config = dict(
    encoder_arch='mobilenet_v2',
    model='contrastive image-text model',
    dataset='patchworks of several textures',
    train_examples=72500,
    image_size=64,
    crop_scale_min=1,
    horizontal_flip=True,
    translate=0.12,
    tokenizer='word',
    vocab_size=40,
    loss='softmax',
    embed_dim=384,
    encoder_norm='batchnorm',
    encoder_activation='hardswish',
    encoder_padding_mode='reflect',
    encoder_depths=[2, 5, 2],
    encoder_kernel_size=3,
    encoder_stem='deep',
    encoder_expansion=6,
    encoder_widths=[24, 32, 48],
    text_encoder_causal=False,
    text_encoder_width=192,
    text_encoder_layers=12,
    text_encoder_norm='layernorm',
    text_encoder_norm_position='pre',
    text_encoder_activation='squared_relu',
    text_encoder_mlp_ratio=4,
    text_encoder_head_dim=64,
    text_encoder_fused_qkv=True,
    text_encoder_bias='none',
    text_encoder_qk_norm=False,
    text_encoder_parallel_block=False,
    text_encoder_inner_norm=False,
    text_encoder_positions='sincos',
    init='torch_default',
    residual_init='scaled_by_depth',
    optimizer='adamw',
    lr=0.00099,
    beta1=0.95,
    beta2=0.95,
    eps=1e-06,
    grad_clip=3.0,
    steps=6000,
    batch_size=256,
    epochs=21.2,
    lr_schedule='linear',
    final_lr_fraction=0,
    warmup_steps=180,
    weight_decay=0.3,
)
Rows from block 6 of the text encoder of a small contrastive image-text model, named by matrix and row number. Rows with one number belong to one neuron. Each number is 500 + 50 x the weight over its row's rms, rounded and kept within 0 to 999. All counts start at 0. Numbers have three digits each.
After each neuron's rows are labels from the 100 texts, of 14848, where the neuron reaches its highest value: "fires on" is the input token at the peak. Only what is clearly more common there than usual is listed. The data: patchworks of several textures.
# fc1: MLP up (text_encoder.blocks.6.mlp.fc1.weight, 768x192), inputs 0-95
# fc2: MLP down (text_encoder.blocks.6.mlp.fc2.weight, 192x768, transposed), outputs 0-95

fc1.191:528480568447519475579565583513550467428461525461482474553522562505498552439488557469399586479511600558493487431491519426436541533486557526491469609506490432595470527572561578523431555560496551444508560530499605454543472472547517490517445487508548501553556486484564543574458501424518501419
fc2.191:403420596486555421494450418525479520448529481502421470588496475473498535498488530424593546482477502498484656531393427492548547435493462456487560447525493486476478501506567518515463461478506555478389564585533484511525497478475510469486514465484539459545518527533483607476431495502607618488
fires on: "honeycomb"; "plain"

fc1.563:474554568526351479550593514424422492513420507509550560541410542500480510529548490555538532582483564420582502487579498516491521496517585417450562507517563618546630486531525484435513562449553453513516491446536478395485548539555540525492491505583453492521518523486528428537542567479454472561
fc2.563:482483508469486466443555467398421509534465576514532552516414460574426386545525515606518439556512526551566534437502488478501481484556477434478543465535521577585540539458534490485532482434504464454421511472608454491518516496543494454416535491571452470457507551504521527516534445490484508492
fires on: "striped"

fc1.54:527456562541484474482624439502465541588398525577496440568465489579571458505496528511564566439420540517517567577568456517430458553408402472435472520554453547507504492466522509526459574545461490487603558550499464530459548577461571517449538567541501476547507467542443487503446505506497436596
fc2.54:586462520481550465493459537495520545516438462437475445479418499504540476531468453455460497540481523506398565563475469363497527482532509487532498390484497477524572484454488575603513541481434472460394520535345504484513492452539530439491502415497586495542377551499497452437539558482554579458
fires on: "dotted"

fc1.482:539498480437438557542592495524427507523525468447565484551445576479490555514484463503482486577487473564438559582562502530511565470537498444527452518490538534435454499567564452495463562458472538591512440418556464600422595427487486478483423520425500528542470536559573512589459461446459420528
fc2.482:522514477554498523481483420456517469567437598436493428450576542485563500428543546497520471482471435604525567532459484508528554513494559573545513507477511443530451580509509612502503534470463516539532608521493523571571421590441525496469502448468537554443513460430522519498530569540495515567
fires on: "honeycomb"

fc1.472:453590472558495539536593520577448382553523463445461451447449423533456506466532448534514533564486505426558571523503462528511456509416480493507573577549419593543502567587531412452566545568523521436523440486460552440547528518428494487582484533495513428495445532532588533473516568434546487496
fc2.472:456447579467510401463419381462507527512497552549463529601463484590552586388492465441546459466535469560456563531478543442577556428459469470523409555463452494446597544470548549562539529422465542569438608604465462507504483503548473417510405515483514465480549491488499483494476513470586498518
fires on: "furry"; "plaid"

fc1.734:504461580530522560428597521536530440429400539454539532498444448438450569551438553563435500453548567514458464498484535460444434450529460438439512567530508489499531442504506428457469464505460488449556496427426446429525478496564571490507550526546574518552553472497488572477422481507420481509
fc2.734:532443531607484480571502551468456572527493432493465538496429496487540514494471486485543443504496498519448559521493525437467526543565465499471466474443593554593499497347614517524511500562405533443514494445350540450507612512485444461502506442490486522641362506633498512486476479586524548480
fires on: "patches"

fc1.514:525448588540515569437596432423531443510507419457502482492483464487582559522520438455562609523520573543477524532480449535451548550528511480518583476529476445574559449543470571441535580507580582489529507518510488539449434448514492480548523445410437516464586420484506558467565455519529403596
fc2.514:513442559531504530342545523443551402557580445481497552517471429512603485440501491410587514482568604527448532564531462500383578474513576540540530530486470520557430421532538539470561523541508485446494478532559485525501539391497410472551520426414498516460523486532529524459551473536532468551
fires on: "furry"

fc1.347:490449537472494531572487548451541437452487459460532504507479506524501560469448543519455531466469471421545544434555497528485473501494517449485552527568487527519538541445632490494519540468461441454621497529451517464417453538481596519589500468553440464445583524512540524594475434446519416508
fc2.347:644389480461439520486479420572529567437589394390487422540472517530513531447559503496476498507533457537446503558575516488578534475526533551493532400465489483515446541481494464441424411479422448436443464505492464501516447533465466442539576481428586532483395494438502446571500558431495552460
fires on: "plain"

fc1.168:505459624503469468558536468513471486486418540497523491400514469465520569551529474516406520572494486533592520481493452521443585481586554487486578524523480493657557493564472516501466562548497535474471447463423505415469528470629487516434533518497464426447517523532455463594502555470598396570
fc2.168:517487495590465446580499503575526466487531516490461486485434512526469541568459452532453427505502420506508447500489434474473583498614482494609619559447465528509505518461402608635527587522574576463504437570450380502527516514613410480421518589566462459484500510522510438460497577527578400554
fires on: "looped"

fc1.291:488437488592488522527482508543482486546451428501456445573528534537506503575506565560518442466500603472504454514469545556419584521411441467442510524566458548541439414447470470453524577483598422441610449496423483442541481498528503481571491477531436428418466517504579590559551555546545494524
fc2.291:602438557482437496493504549447457545517549476508464545516416504502507546486469495448526489485554474549495619514522477381491523491554487505474462490481490488547503558440578518520507507524403564519434537467362493442479622523540500407472452463468524523550349472494408452549473539538486581408
fires on: "plain"

fc1.9:510471562496488478581501658575474476498516541524471489537553502489490482520545528549441474465494485543530520453454440532475482526419519497541490587549540516460527449499525525529545562565570600558632546437517519446463552431508586479472475495472485418552451476505608557525472495476490479541
fc2.9:526456507486500492532490490544451437519517413522448503613434547526523523509541497501527460491553491509469493485452451451531453479489566488607453483400488487518475535478507523555496439484442488393422424504486491483546373418484475465445515492518495469504435482515518506407471489532536458395
fires on: "plaid"

fc1.480:431495526470463544464507505505511520470511562400525491401457565489530487497420527463539579436571561474599519535545488583474479609416529535453511528456443567478476522560446589562484497500453429552568614543557521514430491488491511525549433476496440493528444496566576563554527541486457518590
fc2.480:434539504485506356517483471533418473459476451557403522611452633491470459571471559491543536355520521462410609558459436454586426529551539455547472486495486445451566532449488496512543518514458562536442511489546478546439553488430508441541496518446450478577533488504435532447511482510564599507
fires on: "checkered"

fc1.743:519514510540414553443579603481475407474385442554434421498511577483535578491435507517498531476554476406530476535481519467538418469454532544571566538496433497518545462515579499501572507514547530430475473494546479426536508486591494498441560443547454562530475491469482481570444563530445468542
fc2.743:514525375468532414532392453527486540486564470475543508452504475487464536490509493498504467509540443572526465535494521518530582407527428443519466477438489487497518492491464518525488530469502584509584528480533485511545589545449486483447519439549522484490457498456521498427524511575495535521
fires on: "looped"

fc1.461:475483504602527555518547509481448541509477425465561477439497509465528511459476505504466483479557457525573521496592462522528489608422452437436461495554444557463529515551563552507548437559573554506491483442445507493497453468419435470543581396573508446474486505552551556545572501498484557490
fc2.461:485484503491520459468496560456416452466506569497485542534534554451458505459463428505537453492493542406503528454434555586544483385425419453540445562500454571499636512532530492565530519441516469498647556484500472416455431495508503454497421529522511488466524516509553452439485533442417544430
fires on: "plaid"; "bubbly"

fc1.212:443580516389471524478512506457578527467517540514467564538439485522567542522487514435477571609594537465457531460560543525466483519536446558555550615438414441581543545564560526559435526454572542465618480437514592437471538499570493433522514568460443578509460480485528444553568589486496559413
fc2.212:586557503426583499572439446484489546474467420501527512460573509438521501477545580518459407428496567485536470484445537556589533482470474466406500396464538545452454448479474479492609395503471563566483467511419482571461502462498470589470538459534432448509516502470579523525521480607455454543
fires on: "plaid"

fc1.583:425512590498470440456570554499477511508393466441614464446504473462543517461537484440534606549509588512458518483521500441533509527556468517549612549458556525584512472551533528521542509553482538512605527455563486571555500413483528554516582502498541486451457473565442486574464511455427456511
fc2.583:542531524519498516503501527511566525464470418438471475455462506605565468392571503493376492540462500470503526506524453461598537483523513545559514518337397461446513554506508494576446512494519463491620517528468428494529547532458420460555438497531576457442544509481432513495489491495553459530
fires on: "crosshatched"

fc1.669:524503471458492496563548502559429419440489548478534417479441506499580534472562441429461475425523578484517534427582576562485487537437467567472473474460449562561482509529435519553520588557498457540541510563567606564480560558413483526479496517532581483568511499452554565592557474493513465420
fc2.669:422538478475535419475457468513463532435442454553435535587486594468470459577524536500536639376472533508476633555519417453552430564548498460509451477568509461453541488469468479517588514488457505524458557463522490526422470470356521451555525498503452492610534498539424536440509494489587612548
fires on: "checkered"

fc1.643:412496594527478488503498604417486514473448523481550490492468559449457411562455425571567556576537488522534476488459426544435429471560497464532520536463430622541454453572511445519518466481438538446603472538392502496508468500455445572578437537521448564487576561492543483526548500465472536484
fc2.643:491501489470494455438508435397443528538474518530563520470405451555407390553542508599535481561517503556541567456485457456511493497550497452463536466510516576565521547466546528494539489477507477468445477486668472490523534486547477467432548488541461477421510521492504497524524454459522519498
fires on: "striped"

fc1.430:488577487550523565523461466503513422505530484489536551538531570531434583500494575467498466487544578443531400484484505527534575579539534447523458478508471601532456586488579521456497615563489452603539445502553513481433499524463577501597551404494525470469504555586509601634550528534544508530
fc2.430:576505503519598492539505449558567556530465535445536494531523482443542509467518448419438572523496533494512445489506563517545507545489453459541464521481542476507560514525473492515421425576486451463563596450458416473543602555480496611517481457556530466494526503428526421463484568500476421502
fires on: "crosshatched"

fc1.727:458553531526430485529494463500468520519439468461439531457513453555454427586434507480470578573525584386476417422553503504423440570531573557556466586575476572520496534515582477542463476507480499465595545505467492556536451470522472532576517468545446483496473419535461534497512491541549447466
fc2.727:595526522598470484525471532549551469440481377493542506495452511586490555480505464495541429571445475571462566546538567469585468551528488493505562507420501488488510527506449527547476491487375459457486471511422501456451579508423408460447495498495520525511291493499463514438548505526490529481
fires on: "plaid"

fc1.47:501491520452433449507517549453476513416474430568507471441408559468515529457534551458520510563430610461502547522590500533452491595514495456420554541481548572428488530481532521494481416484467529486605463523480447434525497494520526447471570445506469488470516474463536528638606587531442479473
fc2.47:461475496563562393394511477452473433474520550508504503521355518576430508522486533487602529595523532454486490434518504476516424492413522521423529585527434574534563501476545605456502425531464461535516550499423562532449523440379474491436445537572461506421491479476485481535434467514544491535
fires on: "rays"

fc1.151:441566604473468453571604593538503500461543533471478487521419506417484440475407480411497592548528454574538433560514556525561573537540480506474538554458485531496541545526454465521398518512550503547478537473457469570447610477480567469532570483483409527459556452478574589471489514475443504518
fc2.151:505492484508484536438420482542543562467496430424476514476457550493484520430526456447609553470566486555476526529573463447519531488510511524519438406473504503490499589488460525514585506522352528507521605522532505445455469556391503483540469465500560506544520468467484416498410533505527518488
fires on: "rays"

fc1.614:572449526546518504611579598476453485463374451559559529519483479540512496559528450396546616507547490472566522421568542473439538520407415514521449519473579559484476546439461502540431529527427451463490494541452479517421441507459500548473526462439462496501475550597497547586560498408478463536
fc2.614:445536495495537403485428504472411515469517473562477391532495579485474491563472603507521571426465486458501622507445446464594478456568531395481488459483430508464490462495514548581540448528482545541442568531523464561469399451439478496480471552456462524530488523523492481436448520492487623456
fires on: "checkered"

fc1.664:495557489435524486527524496526494440449410462497491587494560550464494410511415534530459597515522476523458426474592475434542565440518465463561465617464399516574529543481488543465500474458526412490624560470429571531388581452442516508492492461486465481524540508476588580513522560565478464423
fc2.664:531528541489559541525379529420590508453574455412545418442499476520485456420515473407592524490503424521466521598487454504511509444502548513506507431480556456527434515534525460515517446550413558477395494423424494497450507508525411501496535382477643488540482457544469518507422467561449483521
fires on: "striped"

fc1.242:480468574506540533521513577516502486547462511473506489579542529498577525563444455485533485544425485502495561449465498503479591466482550532545527565515497534530501512548554538571586524568528522574526426454430543457516518430542507501509473501490460471530455490481585574487449482509462506456
fc2.242:554500452513565448560421507579519463475572371505486424518473612483494532549566568510508466527489454513434535527447463480559472557490493577480480552447465399461495498517417564522528438567500465451491424479423454545478337486455500508469541523542511506484497464445542509413442548454547477510
fires on: "plain"

fc1.194:575513475492514509519579495464432502471532472481508522471487493462480486440482468576515511459437464404569470414486529547410571448518527525541570545510446607494421431495587547458487565555487494467535435539547495536461507553511567537563454518449497533570503478461623489567538461516521432406
fc2.194:587475477485516412518453453481506502438632436492477447456439473493478489496493571422474461531534497564415528560487493467536505517529438526463553589557549431573428552404513497515545438481432493474418460517454507559432467501521417385458479558429518544564354483482503520526486524472455632540
fires on: "furry"

fc1.52:563488526554460535510502458492453434487477489477518448470509491411479438508427478549441581471551535477476437540595511492499524460563537457529537540444522530451531549448561537546447482543605581470561564471470499561573580409463447526429520464466462443548497407528449606582566563480446556513
fc2.52:511427532412400481509379535578467554492527483527486487504493495570478608467524394546440494579497431555479528588463523456460407470473486436544434460524506615561500540476467491489512504483531433519478445557582565558431479505576425529557547569530559537510507464502532491549494526527519547414
fires on: "plaid"

fc1.433:514495575493511529524550470501406450497419521401544551455576421506476425554418467432568508485466472468427439546533427471466467465557518431480430512581568570538496503550475527481535447562565413470578456504456486557502444524573470569468569487441446545441461467461578561489441464466497397499
fc2.433:541527507509488522582510488524559498550497493456496505540405562587496490524436497468500473489415439582496515464477495545511566497478524559551448503421450431539539491506521497544460526532430489487603551480502485488528586514475458447539381499428503468513412540452508450494546552504579448520
fires on: "looped"; "plaid"

fc1.239:445477574499439540432490571523491457460437489488512550539467527455581461549544425536558519547515546586481524507566439570485517593555530582452472546463476488557576387442573525502514577470601531538571425484478485455496483537519567482498571417440456536549531420557468442547497468434457451457
fc2.239:511456566488495538355540508437545403560587439476499578526448440516589494430493498371584493478564626536454533569532459501408571462505551525522525538474464524541434419516542530474579522530491493440509498515543487518493542381506396471570515425411504522453512482546507527460529466545531472549
fires on: "furry"

fc1.8:567478502562522480460522545531481428490485446488518493574412494436420611562508428547532569492532572478526452501553424410543430585489604489423541573487515537573510507485496516468510455453507508565505485460389475584557527461403530535580548482564427493471556495494498575556502477526550477420
fc2.8:460497507562548398401514487446474451483517555521496497525332530583429520527483517502629500576495521448506499455526511458516430511431527534433531566521438576541555496498551618470522445523457478539532571521426549572434529445392511498462421548557452507415489486483478498505431474513528488508
fires on: "rays"

fc1.408:555441493492459491461615548543419569474468452532550434570501527439553563544456525457427479584461480443523478440430592517474525518518558433511528486590429508488548453462481477469452483519538480427503549494500525598468544465453480493541471455461416548501480530596489571580473461551557492499
fc2.408:603424524592453445531529582467477515506477375500429532455477464478496547518417433492528400506466522518488575506530531416492473512533463527526520489489542547484487521403544518563596507496384514499503549506384546511458619449530495448466492515458510512571334516517485505468459472529522578404
fires on: "patches"

fc1.735:551470509464405467490535478448450532553436452571500539556495546530578475501407407489459460537511460433491531461537482475420509482510449547455439561496471571482449513519569465420393548544560460533520553547422487541489483487454542575518549472461496420557498545490531523470517478514461561520
fc2.735:564475525604455527514577583500494538476479406476444512489442455500515527531413481503498422522455520479482543512524550420464470518547465504528488488482523516550510475400526522490476469486418507453488517491431549489510708482489461444468511491465507505558264532550502501488538473517504524466
fires on: "patches"

fc1.153:499509552500457484557492618546440499414409483450533488543593517404577499524406514563473577485521580575538557445409570499519491530433451387504542545468476499521479524472603512507514609592503567479553564521507537520423557517502589480474467489467491442561463476533539482519480490526433398463
fc2.153:425440502472526531426557417525490440470493439541450474602510498517486534421511446550571572538536519472458506510477474468514476365519598434517494465467387523479456521507527491470440471451529506397437456510557505479584420424506501444502551528498554445447510519565483492467484487517529476350
fires on: "patches"

fc1.361:497554523539418492596514474489490361513518526471517539494449489459461541511552586592487478492467472582532461457511549525536560591524483412506515495558573569459400592489539531382459497542472534480478475503407542440530442455546472466545448512430439575429571485501473504625499537483524480438
fc2.361:508439457393413612456516488537521517481461491438504519468528541450457567475538539525496453523480316530439441529514496479503483473499509524517525589549593477529503587547468463562575494526466541564478569565506541558457486613477620495475530530419596523467486430462531529527489523491385529486
fires on: "honeycomb"

fc1.342:583468468518441497498513530442476563508409531489440502607452560506449530482481551402464527469442550499525440456495560465448457532524452561528565592568436448488459549450537445437435417466492432444586508541552560531533475473502504546451530430504539544459557556534491532462512441430511496410
fc2.342:505453596603470495527505493538480536471511383473433525526434488557540515485482498461535496491443523508433582555565517483510470538572499487500432431499558502552488517382525522499434507477443502457436470482452557500570676477453417475436502533446477537508283498538527549525537438509505536495
fires on: "patches"

fc1.739:517457549462524528495600637550511431524501489564575539513449519410519438405459518533469577601430584447481510573476544524430454590499502542455549585518497524447508571567570559463529488482447484427631414472418478472516575517512547434414551448508420567568572469561533498500544499454513512526
fc2.739:569475504477510440507480450482430549538590436487506565489444561535450500448577461475549462493544453477406551556590557439545523457491497507479474389499491519519557557433514436587570397512392519482430556372457454470458526455499434393498517504466492494532362560516517524478459460548498599450
fires on: "rays"

fc1.378:560489504434551421539529501431517521532468548527469443534540447506579490489504422508451508458436488450606477441535465441446575558522432463575513519477448599538537445521534470509476519559538556506484486406491497408425519498499573446566511406484431461505582548500542538532415479478549538461
fc2.378:488553555523528497570442499510458495550388541497493512584552610448473554507444502529557451478539454521445560564359483446578480548463498441604421531499537463580572565478466541615560531474452553467434493535403461554454511504500566533468570432438523423552531489541559471456581499480507486442
fires on: "dotted"

fc1.403:468555558531443496560509594470440450492521509522504443464542460438568437431462473468533543545471561504463521525576465552445484578514485525541458526572444509572451522562551520559533494447457488569566560482536539536423551509493509574532477466506546463411542461545541458451546523508571508447
fc2.403:622589507469476482497540482525488482561291511530544485455502482551457466536531485435410591533503540497576475520456555511516397485486594410519449526488533511546516512494422529539456555509408467495563513445603511454451566466405447561496567468488478443486583466520464464566526453555523498475
fires on: "dotted"

fc1.638:554470596515512484544501494451421433560445539481561494510528541517485452570429492452519568474417577416581542493536435529494506489433517489507572522566540563574544589528549542486622589427467536472524560523533548490505577528472439536536498444554462539481562445557554466491471460562544544458
fc2.638:464478497456465464448585481412440508538442561536549544485423468564407368549517522616521429555533520554544539429513461458500507514551482456468513458528502550575550514485540482486533488430511458457460513494631478490523530474536496441436527504566428469429501531499534517519538483447495503486
fires on: "striped"

fc1.688:438511479464516518454558517423449385584482514502471451519492584559429497527480504529417545557452531542425530426450541516472516569514574490443487505488531496547438534502557513393415461424472545492493520556426552523432443531562519463496490463506456553438535466563526479602461640510522440462
fc2.688:517434448400446576473527455497551453506442493423509496480510559481479546499583526565481463516482337556446434534497489485499478459540551519502555621558584465521484592523450457505562470509455578541452577519489553513481464592426605468451531496418588539483483431456502528531490537490415534500
fires on: "honeycomb"

fc1.45:515445483541469538591454459466489457529526545435537514472452567558499510471534497513471426465491527561495493518535480456436547584524585399394515525545489491507395505517491541477434536467506543477516547431379609524518444501579519505553485445417485533458469450494470470573480553447549414512
fc2.45:507448471398396597453522494545527511479446503453504529470524529458476572480548529530487483519471318529436435538525503488506476467494516530520513599545593487526505581528470465551569495531468552571476564565506541552450469599473620497482527537403598524478489437456521538538496531474383533493
fires on: "honeycomb"

fc1.633:481449609470448501469537483520527382444444559426501474514472513460481419590552534492531501589482512547487409536448526466543565539457448424469521479480496534615542419556535500493572575484465550427489567526423509449415443540513518473547506430473436506467518457516531495574517516508534539560
fc2.633:418501536444520505492445599465418584534609447504507455558501521389549429465530494445515461492572489486550580536498434427522536402440539506505465552452486460441397585401520449530521472516480580498541456509508498527530551494579476496523517488343535485503524502519464533484553576549464519424
fires on: "honeycomb"

fc1.587:506558530568427450497480591550489454428420413438571525548564496511474442447402441531572497466552559497480521455525514443530567532468467509442494569473568584521506482531498564474443546438503471611601588502452575578515474424546505451536562442443498520520583463521539540511566461502541492569
fc2.587:592493468379550417481454367531554454482553455540435501516504457498567540479525464455469459467523502498475516573447481456522553452481469414491612461473458476467473538474514531546539534472566504491545521593501393488488474442474380485551487463481532486486539570581467538521462591573560545385
fires on: "crosshatched"

fc1.210:465425501558444430527531487483483446419486484550546467546557568496510592543399587516481595588442504468455544467569536511539604627475505593550546497524443541469570532477537505532492560504548424549579508559512581438467548542549475515558527384458409435468524539508449498469523512460475530558
fc2.210:530509533586522565503455562482508570446447390431496464426438510594550435356618516545456467534501509519526523513543463470609550492563489553567453530397430531479546537531522512604452473464513496533541462500446470493530537504534448470565433517497564472488512497512418542526477578455528470541
fires on: "crosshatched"

fc1.379:548466473471466533560579521417463407507478516500495576559441441522475490565462516495498543564483559558569543451555487508479505553514455538553469514462501590455520488510447517509515533497588503582580518523477410478476537524462577586568568514519434526527506587459524601603427433496434504561
fc2.379:579520549514468447466506447455499510638462476527587457446445450538431390486517550525538451550481495459448490447435416485565499503537504456548547477507509556625456542477489525501501442409456408505466550483597458557464589457551449497490441516435471522430526506487478518598501446425522552430
fires on: "striped"

fc1.204:544474598556534462522596551462532465428514439458522534531527510455554526497446445555492531528488581493557515554477472507556467541544553524552552524438559581455479425585549500485503591575499479588636559444504461570538450511541556481499487525558509427496476541505593598532445454540585549508
fc2.204:506532433504401391484433494546514548435503502519488454485483501567470457531525539556591521459448477611483561500606523469562516611511519472526530481492504489509473497440465580532513470519359528540424527528486487544471540466402432500426511530510412545443498470552401446487479478427516458550
fires on: "rays"

fc1.428:527429534494500479513586557586502514527391466558462529422602496507509457593549551575546491464555465555540464533485474541494485608430527503509538486494550545581482444466536461495451500527473475543535476438435440421432584434495471541537498482476417544484514443488523450483439459464540440578
fc2.428:557473553416552507470502542422479507515544493484521568566433501548503584520418458345513488422579460582488529529460497400537543471489465457560435529489451486505501599558526490565565470497435509477431486491490425487511503534493456401560465513546556543513514485503441453487488572505529595434
fires on: "plain"

fc1.345:588495566569513420520534597490491396480393466507518555453540579531526531585531519495559451498514525572498436520540530562556439570447447489499449527490558556543581492392503505513463564514566467515519588546545417524402530488515582459514479458492513488534541517493567595594531412512496477529
fc2.345:585531570547532487509468492457440462549462533502499517491465542491508515519478510474526454486532443515556454561448539496486388509496457469561406500512631481583540558490398548516518538491427484439442501484513459496366501538508501551510542378444539470549593473486539466519516470505508496461
fires on: "dotted"

fc1.527:557579535469468569470552501454508513579530478501524567462503437427540545515485604542416494519435469429472469405605534542556483498520562435445535489526482588541532433575500538451541594482561434512573417422495561551462549494460540458443561455490502442492562455507462485523507541510515485475
fc2.527:547480472468575400503436353550505580511564440545515478555533512555485554550554531441562504484545471457381487538536516429560532525491534442476539570495475484543463530470386479503489433524440569442454468551530448517531413489444469545431551483486546501437435485469516546492517598514511550491
fires on: "furry"

fc1.275:506523583459527497565487562422482480472453581511541520480409543554574451583430508490556537507547567473476512555584570453438540517483438551558488539614472599570434564545489469481496458445494490528546558458514508462471565457549507559540532457510519416531514566562530548507508538463523425507
fc2.275:585542556546535488522485479468431459543459524516491521504470531480517503521470511469532477478523440523554474567455541484500373505486454460558400497514631476572537548497397552520528538487422473420444500506512464484380501531493495553514549383443531460544595469476535456516522474487518496462
fires on: "dotted"

fc1.13:474475512498431556471522505510504534437422499501479438469446533533462446456499556488525549540531491499587451553492584440514580530568523522449516600441449542466500475455569492454498507474488449480593476411476484540441577568462590474477591525483463591501531396542466557504484454415473499577
fc2.13:546492439543491469529468563505454524545455549499522493509517514568539604503541499445542463548607423565448523512506409486543578469471459515533496386440487543506521593473478551552484506465486440457463504427504454422571615461583351575465468416539563414567552534490556492543499547587538505495
fires on: "crosshatched"

fc1.560:461510497443414488599483505448430486528484503410458458490505513424569535492456421538596494472432468550451456537469537471497531581442468557549515485470457574567471511578504495485548524545609521539460546441536514457399592400471570585435548538468549431481458540445574465575584530524551456525
fc2.560:498534535565543576505381608413500545498471541504508511482485574580531488470501538465530538585426536468430498517528489509531439548443524444474410527524485515555495454480535563532461381512536462534518560451417544506471498471451412469575465511448464527533427414466558525584508464568527518522
fires on: "patches"

fc1.334:438514499507539501453495543519505469458379500479447454431465462535474506454514474442426553471502448434574549475522550557529547549454406517434453624506425457610534505492479602536462544450484499567547492429540471418440487478523556522476517454472430550533492531583621464612480523459460430489
fc2.334:485503550494523428547522500516455516453450535477408518480536546396560445516474525530416485399547563501399526523383560475543506453523451457478501578555523398530552555448538429487465512534538628547629540473496493468478497492577517488568526457414468541610502452543516496576533573512584547547
fires on: "plaid"

fc1.233:555516573465494518516553481452505454431490510544520553443452444558461532454471451471455553512449555424529536575530474461504540515470540438490531584543554500555518429529421463512549508445440415576564481512572511469468495548556566510534504425553448476459529580540581463602494523452486433532
fc2.233:544518445543514410566451516530492518475607500468471485494456557539496501544488450531481422491514461557474502538501472474491571500626386467570579528426467505512530506391421587608556526451494565442481519546448371485528519495564364388409482587510529496508390511498496455427519547508541493555
fires on: "looped"

fc1.62:513518468474563553509576478509453497521493471521447477496565527403569525586540509526536470494423472513474462528568593453491546509532475439524569569521509481601612554436589467472483515439418480499580454535484516435503561484442438515440573490461491545599563442491544579589505570569598442545
fc2.62:494435553538505488373534479494533443580572446482470545547489402533579505426477513337562508467557622504452572581489479499426540454482543535509519531473463497540466432496535547512542485512529511466459497567565476535494539407507403454557516427399493509485503505508482535419524463507577490547
fires on: "furry"